python train.py --dataset="notes from a synthesiser with random patches" --train_examples=78125 --hop_length=160 --input="log_mel" --win_length=512 --depths=[2, 5, 5] --widths=[192, 336, 576] --residual_init="zero_last" --beta2=0.99 --learning_rate=0.0033 --eps=1e-08 --max_precond_dim=1536 --batch_size=256
Rows from block 9, named by matrix and row number. Each number is 128 + 24 x the weight over its row's rms, rounded and kept within 0 to 255. All counts start at 0. Numbers have three digits each. After the name is the row's rms in percent of the matrix's.
# convs1: 3x3 conv (model.blocks.9.convs.1.weight, 144x144x3x3), inputs 90-95, a 3x3 kernel for each
convs1.0 104:144155112143121123121132130115151109137160133130095137146097114156148143138134148101091098158153154117115104132134103138104154128134100161127150080104124141135125
convs1.1 095:122125113139152096133128112104113123098103115125114115119171098141128139125121088126119121111135171095159145113134147100148133139137120108168099115203120113159116
convs1.2 107:117126146114165122135136124105154127136096140120150158117102163117110125114066155151111147090079163124121124117102110101131082092131101122134129134167111126136080
convs1.3 100:144141132128134096134139123138104124098151125065117158120157131134095119108136077145156149155159186157113157138128111113116149113103108111124126119138151096142147
convs1.4 104:114144114102115098078114115088156125079174158107160135136156123143140152130169120128123152078083072167156158125149134145140156130115130105121125171156150131182141
convs1.5 114:127123094142117125148093159124137114108149118109117176129191133140117126135092139129171116123104125106105141118176135150142120127129110125032143119120123136141110
convs1.6 098:143125140079175105134140131138137172112136133126115135142127123116148120117116114139133146119103071141136127135147115120127164116142112128117153129074130116152124
convs1.7 104:090085128116115133124175139167141096097151086103164114110100111133106100127121105127111120155121080083133172121146153157140133142106138118114123120148137109089162
convs1.8 097:121136125112209118130140149090087131092111114135096127159087105145129132128062131126111124137071147148137124127129145103242046108146100151106140150086107144128114
convs1.9 111:126133119120121153106133123114131118129129119114160135141100112156163138092123107126154135115117133127124118084124094136130144141135098126147145151109123144152140
convs1.10 097:114142134121146112125125165093120093098142055123134114155145127116173133108150139111097116112181136150112096160092132193090142192115137122142110166130112157159116
convs1.11 099:136144110155163132114144133107125133088133162083137113128068139120117114156085147101113110130141108138104136120109140150098145143073110127106102162031109142151117
convs1.12 091:133085174104125188168106168099159056043136090089155068143151119104169120129131088108129122158134093117112130110139177087175152107164178141122144151079152144130159
convs1.13 107:139116106148119103116147129137117131129153159139141127145142132136140122115145144133128133119130149156142117127162180157118135109136109133151113087120149126145147
convs1.14 090:129133110144131163111125139110135157134124171117114139137099125137089108136117163148145134154190167141149127135153140155124146127157129126130125138102108147126183
convs1.15 108:139123136167032097160131137115157107105137122084165115128154126138121131114192124124115156131102112152105141119130122197086160121155103147138126161135128138157116
convs1.16 098:132118130112117236145098150133123108141139118108164111124141153131127111123188132137136110119138102129143131120140120107079255118118123137144134127096110113132118
convs1.17 076:134109145125104126121107147130154134159055121150155164158137160100110172111115150106117115138158165092128158130141136135120140139152141115157125158202141139178157
convs1.18 101:125137134117135088135128151121101128154087117091107114119148139122183136141147137134135123118089156150134150133123123125090163133109137135146119155159077125125121
convs1.19 092:105158108198165096115159092108108158135094140103106128116107126108121114134144085139116157116107124117115129147126143163127118145111144124144116107159142133151110
convs1.20 098:140133107108110173151141142092149143116103131098119152108112101121177132139094141118134114111082096159163147123116112091120134112126104117110143174122136143126131
convs1.21 103:125133154169136136114135124136116139125148113120110128125123128142149156140113133122137138095091082124155139110118137127116128149142129137122135130154140142109120
convs1.22 100:154125128199101115146135134102126106087147109093135119152141121075124104137161122117121123152182122109131128141127158131130139105113128131143125163157131109129134
convs1.23 099:112136122109092101114120127124137126130118107108174134090166148141130105112203122095101102136130126120120120133153121137083124136124132113150121138124140091193101
convs1.24 096:152135128119127124130130115132085164122112128112156128121125121146109138153092121148117150150134158062062074127145112100120178112111107119138146139114124107179132
convs1.25 108:127148124104138103099143135108149110100140065089119093123190130116146159102229114120131115171092095134109220115174121143176060169143113105151116115148131119219107
convs1.26 096:128126124116089066110124118101116157099123117133128174113150107146142134123114136115140137168186151054076099125130147094119117097116129131149153114136085085143121
convs1.27 099:128134120052093131124135141146135116105129110138143139126122137100187143116136086128168119146111078119138187118139178080119082117135122120125139146107157148140136
convs1.28 101:135114126094156135166106143121114113111141114132120129134116137079127141118146135140120111086134143148134117127123139190127134115108127109129120152152140135110133
convs1.29 101:144110121112154153109120158136168156143169079131172144106146118132137109113134108109085115123134087117190153141150096114114108152112120158117134104083136130150125
convs1.30 112:119151128146137144123133128147116152137112145128086137133000158144078126159094140133135131114156115134122135097168064086162094118163081101148113137170103076082145
convs1.31 091:109144135150090140150106152130141124110106117127122164130125123167109112132161110132131146126083105125106113139133114125106146129142109115168114126127134131120148
convs1.32 117:131138136103129124121149137112083138108123116145116099134071126136123115119181146117145148135125116128085120119124144128148131113134130098181113140176147127146112
convs1.33 094:133112151143131153129107145121132106126130141134116121119124141143077137114169111138134134134139108140115148132147122153142130113123139124134139139094119130116151
convs1.34 097:134135141159093143139121124130132142135122137133124144116132133148137097133141135144131129123119140112114113134135117166148162141106122109125136131095142118122144
convs1.35 110:126138141151173138134118161158100143124134151129106167150030116145105084128103106125096161131152138137051164112122140083125163099116151098084146092132125089102160
convs1.36 106:089156107091099139121105110119117120148121135128157144133157177106108123147142135112114133154148143130131122145167150093129129138161134136123111144127119122149121
convs1.37 099:125142138084089111082090100119163121133137108169131094131090157115078139146242132128128101176164136082117122114159112137155117122157134122105117116104142147129169
convs1.38 114:128121117128151106126127121105144178100124150069167183136036150124138140127106144142165098139125102139113102158133132190163119157153090147058145152137146182033118
convs1.39 097:117117150126128119122092117120133140161138130120136126141177131065138136147123133138121139120153119143127131155123132207177135152127149126151129118174116123062142
convs1.40 096:123139128189097097123117135129100112149099103137097105136123135106144129102173099134127130119119080139126130123118143175067123124115133146146120138113122124148147
convs1.41 092:138139120102121170136160146143149112120125128112081149125153105121112070128167058103114140131171147142137156149170144138111124101166150101122156125116169092150115
convs1.42 092:118112134137137119129119137125158139124108137114147154123148121138128123124083100109122142137135112119124152109132104086172102117153124135130134117129121132152152
convs1.43 086:149119117128123101130115114127127139090114142125129113136125125131146116079106107109132102128115103124126068095130136124094098104151120123130130168162078139159124
convs1.44 102:137150152096151185124128153121099090128117074121122083106133126069155099081158153126135121120154129136159107124112139127094139114091141145154140140111148133109122
convs1.45 107:131145127147087138122131145076136149123134148116145150148000127140094120138019170118114156115154141156115159127119073156157089115133073145094131144099140161037131
convs1.46 103:128119138113172109121144112134073130149100135163105118107080123151104104106123100137117138148087135108098162129131116106220123137124133121164143078139137124150146
convs1.47 098:120102145097157172123112118138103120132108102137139103113161126114000141127170118143149120099113079181160142106131139159162135127131131138122148114164144125156114
convs1.48 086:145100145112114122132131142138081147113153126136072155137148139126132160114102124128139133140114145126148124099121121091147133133111119115138129133104106101143128
convs1.49 103:125147128121089136128118132126119151124115139096085156128140141125155124127105144121150140161246172137160155113132105162170106108104108131143127111106122150121145
convs1.50 106:143144132117107110135100117124139129137149154123134124116109126156192126120131138143144123117131116124105088113137109134141152131157128154137117121105134119136141
convs1.51 099:110113111145126128121118135159218141155223091149209144152099181142127145120139149130106133110131125127129120198153206133192161183167184109166119102121087147184089
convs1.52 095:108125122123070148106094080132148101111153127142135106141140113118094145118161138140201147135118108131129153108098112133140153149132100130137145124158111109162141
convs1.53 101:120159125130143123119178129120181124140154092134129129137130152105128131138111165125138154121172116140142175145125121122143112137117129118099169110066132118026153
convs1.54 092:136125147155120076143130148122148127123149120118140115137099127156196103134135139133139137124103122098062124149089159156079184133115135167056137160119139137012118
convs1.55 093:133145127167106111110139118129152109134139085141181122133124131114142076117153114141139137099131130173171141104130138144128157129114148131144129101130123125162071
convs1.56 088:136120109128115131136137125131166137123128144155130146122110103141116126122115095119100130146177167091119078127130118127141133165117145142105127156091137149141121
convs1.57 087:120130120148077171117124143128094128139083088108115119153084145115179137151118129145123115103124130139138129121136143148115111128154117128125126108113151149154115
convs1.58 099:129128163119134141099139125145094147141102162156107119136112130120113115124115101119136137144120061115146138146101122128140157148097131134172152141134129142179133
convs1.59 111:124154114149108118151146130099142084099203118097166100131155095119072071123148090155124139105173138119097114138125105125160098151101099155129145145091143166183135
convs1.60 096:124122148062101203111119097141133087182191110155153098113137127115196117115198088133142142143133114134161151118124107128107080137103149113121147087108141112119145
convs1.61 112:108114140121135155129121157119170087098117136142119140122255117122116133112021123141148107134121110123129148145117126161122108146111115138186127142066105135014138
convs1.62 090:130099112135123119123126102131102130113144140109146147137131106136154100152124140128138137145163165149106126179139129115151131171098144117111128112111157150154155
convs1.63 119:139111136120143094124140102136123146115086113115113134128128118129125154121122177151123112113157086138107146113119132085127146121096121149131080110131128110168095
convs1.64 094:148119114249133103130123153139131129128127136150124174158160126080159160109195121123148111122132118150138151117135108225114127117116121145165105166136141143116140
convs1.65 112:149141080138122136150143129128105112122121154090096181109230109126107160145029135119124144108134070095130098118095113113139112124154130126142138119087102148039123
convs1.66 095:123137131102121182127138131131145107102197131170152123144149118119153130150059131121141119134141176114217137164103101121128133146073130127136121108165102120252111
convs1.67 095:133140148123104118120136132119133110151115062107112117104116135125127082132150132097110087120128133096124079123102103157114106122171083097129131137115127105104138
convs1.68 106:155111113143136111136141118131063141132094150117094158158046146141064182147089161137141153120094091136159137127135127088119105092125133138091096111101144126072110
convs1.69 100:128142115156190154143148155146137116159090152123114148126112107106200128104159113140128126099107152133128116127118125139132110127132114129137134139082119122132157
convs1.70 100:118112151117143135132129134119137123102129115115142122130153132108142136112129115128130134134131124117114111139122153131121134117170134129121116142088142148126142
convs1.71 102:122133138140160131141129116157119133096095125120119151117142113168191147123099129130128124114072129144143146147097090111103165136107139134148147144095117117146127
convs1.72 100:152103135134173127141111150138100113134102127128091135135126147103094127110217132137150143134150132134117130111135148160136080122115127141137120114147126128104150
convs1.73 099:134151114152156113115107101128088120161138120110172127154082139104151146091087138156117152067071081161113171117143129161127121130135123136132124135164113156127133
convs1.74 101:135129120089114148136141117115142115151110098102123097132136126118165058120157116113132141135134119123080166118128126118082156131152134132122117149176072128171114
convs1.75 114:142104150097136110116120109120122143114126096122131154116155116124138111138116153144105140132138140130094118163130131114144147138101135133107126152102128072140114
convs1.76 098:139126150070087084117107145146092110125125139114093139152114154118133121131141124123132117141166116145132151113118123161140165106095131112121128131145139103146159
convs1.77 099:102143131127104129119130145105119120117160140138121137125130166133167122127089138119119133118142098113103103121095111138136153138111134140112131127110138122136119
convs1.78 094:136141136173140115147149145152152129126128138118162142088119109117155132123162147146104148149135146135086084122122106095187118102105115150142126137135112149122129
convs1.79 105:131139125255121128150134136130151124113156125101132137122117125177109144107127104134130149156080085147147152133140137164106132132125120118148127137135119136156138
convs1.80 103:136111107122131153135106114096109137094138145140125150140158128102172128144130122130113125128113131138111136117101100149093167134079152109166146157101131114139126
convs1.81 096:133124146100119140115143120092135133117145130123093125118146142115111112121082101138105134094127141148094115127090117125109129140137121143153155132137146144088135
convs1.82 099:119113142132139108136126132112103167121097148099110147113135123140066153107149123149135160103117054111142142144148143119122151111119138122103149119135117124110139
convs1.83 103:137112147210066147134138132081113105110132125086110120134133147122144134118106160134134133117113167129130128126161118143009198110167118125122142091188128127120140
convs1.84 102:134135144121121111147138127134136122130093141118128083131113137126126125124128122132138094126082118134133153137122075107148145136117143105153132114095116114144150
convs1.85 086:114143141139098145112133147109143095149109085137141112138099119132125116136092119135127078107169067128149153127130082098172080118147107120152149138153138118157106
convs1.86 111:122109097111129149130131125104105157120150119127104134154165141154082116111147131107118108136159132073052124153160149133098088126130115105127117125159113119138115
convs1.87 115:097104151175087148121066126148097113118119165125083149150125122126116107130086135123143066134108144107187158131111133119121119111169107146120129113179115110150138
convs1.88 110:133142107116128173125111111109148138127155124120145134096151119123174140148154134133128113083112114135137129106123127143147122127100126130132132150128117127134128
convs1.89 103:141112096144137113148116103178113235175136239181119218131107064100123080126112048129157118150147107138137139093099124119127158093142100127107135111144136124142140
convs1.90 105:106132106099187131119127142099045168133084123077107149131096150144138144144106140116132124181143115108092118206127099199109074198112099127106121133130152132114125
convs1.91 120:106129149134136148090175143165097146177172137152077168092091135132129135160000159125119137128143130138139128179127125202091083180127091133092146147132131123149132
convs1.92 108:128124125132099166124109127128110140113101128097158117115058137141162090144105115138136155132126150111089126127133160133118112152140138135071152123122117155144146
convs1.93 099:142112117128170126112124130134135122138112133131110115165102137082159091145111136126147134133099166105121139119145137098134127121133110128091129121143110141131131
convs1.94 106:130134124124134125102109117131178100113149088135132082129124102135095111130143103123124144043133193143095160114124096134122117136152095150133123130117119121132107
convs1.95 100:143140139219096121134127110123105149102126171116096133126143113125124126158102157138101125097106133136128129134121134196149087107073128096126112091144133092159127
convs1.96 085:116137131058157125129138139104083129099118152129076124148139140152127116133094115138135161100079093143157119138125115139080121129127117120091122070131158157159121
convs1.97 129:112137162151127143101124130090183112127155111133130104147075137111102133118114136128140132120152134131090093117137180146135160145167176121141125134107141138148116
convs1.98 087:152158110137111121142145119135109140158113163147106110120148149123115134111079105158158117157191186110120141131148136144116125134120136131162124153173108116119125
convs1.99 094:131116114076114152113143105120129128151104153115090129126135141136121117102164144109134115157148132107037092135141133123138159128139130134121131154130123128049125
convs1.100 105:120155130223011104118154111123089139113078119119086124136107136172051104163099145140135126140203123117090112142126135115152107130093139118101126137126127135088128
convs1.101 100:129150129146128159136145152139133119101132122086136076124168123181079149140095118132133131129149104139159168150143122125152133117112114121129113110164105154141131
convs1.102 099:114167137079110122132129113103102155160140111133096161112134148128176142116131113136152146147102082129144169115117097111115117143144155140136127105133124131169164
convs1.103 066:122126142134157105146150159122159149129113154148111163131147102118149106124110126105106136135131162118110113157130163132129126125096127142119131124205106123118117
convs1.104 096:123158125141148115129119142055071139077073131062052145105123135139111136103138146123110095113130128128152150140151175129129174141165150127136153126165126124151113
convs1.105 098:121130133131120184104136142116152147130097159110148112130108148160083118122098155136100134124144184096101172122135125115169087115117130128147105145227092126149114
convs1.106 099:143144116181141255150139155131094145155137119114126115121140128134189140107174134119109111142164126135099125123154148145147120120125126127129108112114069119119113
convs1.107 092:116129125119153098137130151148104151145101134121074154135122131131104166127123124113115094119150111077041037148132154147086166123111129137131117143132106142128137
convs1.108 095:125113135109127082140093144131104128121113111120122099141119133134140166130121133148115134097104122127061112135150133157072114116171134095105121136101116121091128
convs1.109 117:150134124119162122139097109117159111131142106115182145134145130122121122139239106127134138147111148118110130134085138125163103133092124131186116121173121129219097
convs1.110 094:146120127123113133128120143140115121107161118106113144141138132180135158131140116118121130139109156137148112120144100099129136127142119106124124104105138150153127
convs1.111 089:108112127109150132128159130154106111119098112168103119128161138120165089126172134113114130186225187121155151121115120102155135121129129112147149119144112147155096
convs1.112 067:127116090122101164143138149156161167095152123143141124080143109172178093116147100082086064166134154099100149139121153133109135107114107119152148151111123144158115
convs1.113 096:144117154206066136128130128131118117119130125122151135143133119127220103159120138149129116121138159107121153129123146175186088126094154137119123124114146136123135
convs1.114 069:121128141093112176112096121128121131125095121121151125117094142126127120112082130124110119124114143120135150134118131136091147120146124127146121152195135134168136
convs1.115 107:106138138093141127117104120124129090099126102164138072139114137104135130142067115117121134132118157111189163116139088147124108126134128106188099128130090172009186
convs1.116 103:148133107255074137138137133117139124121145089128100109115138128148123152121116130143125122126104131107126136132147108214093092121159131119148130109165131127149139
convs1.117 104:128147106153106111131140126093076115103072132084122148125114120105139094126098140138139128117125142144137151120118127166122092120118130136130138122124142105104160
convs1.118 097:129151130144090173137118113109100120099146114103153074103174119126173093101172089145145131067112111127116122158093147156074147205082152173163131164087129138116194
convs1.119 097:134133135200091081101119133101106129141137137126085142134099108129147137119127110127111114082146140140125150108139144145139121096132139115099134125084128128115112
convs1.120 125:110136125140144103130141116171101132198000124164089103114124126103129111134080152145116131123122136129096148138098192196097180144116160098134143110142113126183116
convs1.121 101:125125118123149137135132141134133130123107134122157151141144122134103146121125112136130119110116115139157162150157132135141126151157140110121120121147124143147105
convs1.122 085:132120173107084113091103103107147127113189099151165126098140095108100097124170084154148164121151181126148157143107095113096124123145116133159136171164169111074125
convs1.123 104:149138136103178137156101110111108106091124115105079121147119127121123128111104164139152110131100103143162157134125125068155130138144113115151110183136130122124122
convs1.124 099:105129126179075138127114132132114160128113127111077163120134122114114120145141133142150124120093173145130086133112144113092171131121137125146139115137127127148127
convs1.125 122:122097183147106150128119130093115110106118120110088089133166135166000167138188136130124147135129138134138124138147098148175103139121127115183121089067139129255107
convs1.126 095:136113146112142077127158162121136092124148109132144162083106105113111108113141095151092140139140091161174189126135114099104093139162144128120144136075143126109115
convs1.127 083:132162108116142147149161130115132124147152133113158116126131105130113131081124088121150168121133124134099126136101124135113151094136109135139099139088121143101120
convs1.128 088:136119114153140147148142104081174094091122101112113117133082138087073170139073143131116148147161091149116084135133111164175105089134130117125119157183136138095115
convs1.129 087:141133135136209052132131127130121118118097137168081138090156144186143156135128151119159139130130127124117129129135102073157128099148120114148111125102110117138130
convs1.130 098:136122102157119186117137133132156129143186105127127087084121120149131136119143130124160138162156156123129167150072140157107151146139136144092106123146147132089128
convs1.131 098:146108130144132112127139133108106143138107085133090138128086150139135115144168148146135097105131108124122128126140118148176126137103116113130119115105137183131135
convs1.132 094:114097116091164096137117115112126144130122156133142140130138119125164131130121114127145103105081098093136076140177135133129112153152153134135127117106131130132148
convs1.133 111:132130116125124148121143097144098156130090166127091125100211125138113117121205119136121124113164139143164078085146134099161135090180137100163134092174124112190149
convs1.134 110:117141133138136144131142134130158138111142117118151107116106118135122130122181133134131127074107112124099138113128109099162158110119117109139122119138144125146121
convs1.135 092:128141115149121116159136141107045178128066188124105179101070143095089135109159116145144143096089108135109124095125121082177062072153102117170115141118113118181134
convs1.136 113:138115131100187115150121120122135138134145119109159115133145125106111171139143128141116141133137156126121107123165146138078120125152109118104139123101130137162125
convs1.137 096:125109134150091142149132141123106132128116134108128115140131161145129145146131150138121139132113095128113119140118123171120126139134125138135138149150111123116133
convs1.138 095:078099084168156153107131102130084132123145130155123137118116121120165132145161153160165134136114139096056109104114178147143135124124123136124133119107130077122110
convs1.139 102:138136125074184168119138134113111135146093128106096135122126138160121116115146148126148107117103126145133132150090112169150123173108118140155122112155155135133137
convs1.140 088:114127132122096099119107131139101108116091113135088112140172131138126109109147115137151116132159115159108128123151107126153142142145158138106127145226151128174144
convs1.141 103:116130104076109095113139143117148147122128105136132127146152122113134122139127140132172147131114115078110072109150149119117101148126127114138125123128127122158128
convs1.142 095:156142137148116141126119112135146126121076083138092137130129113134143128123177088143099101133115085136049052128116132153088129125114123129125117130184152123090112
convs1.143 099:115100127140115121112133121119130109148149086110134086136137134097081131123127146144112152135165119126106142156127128160134042136133122131082116132173122138135140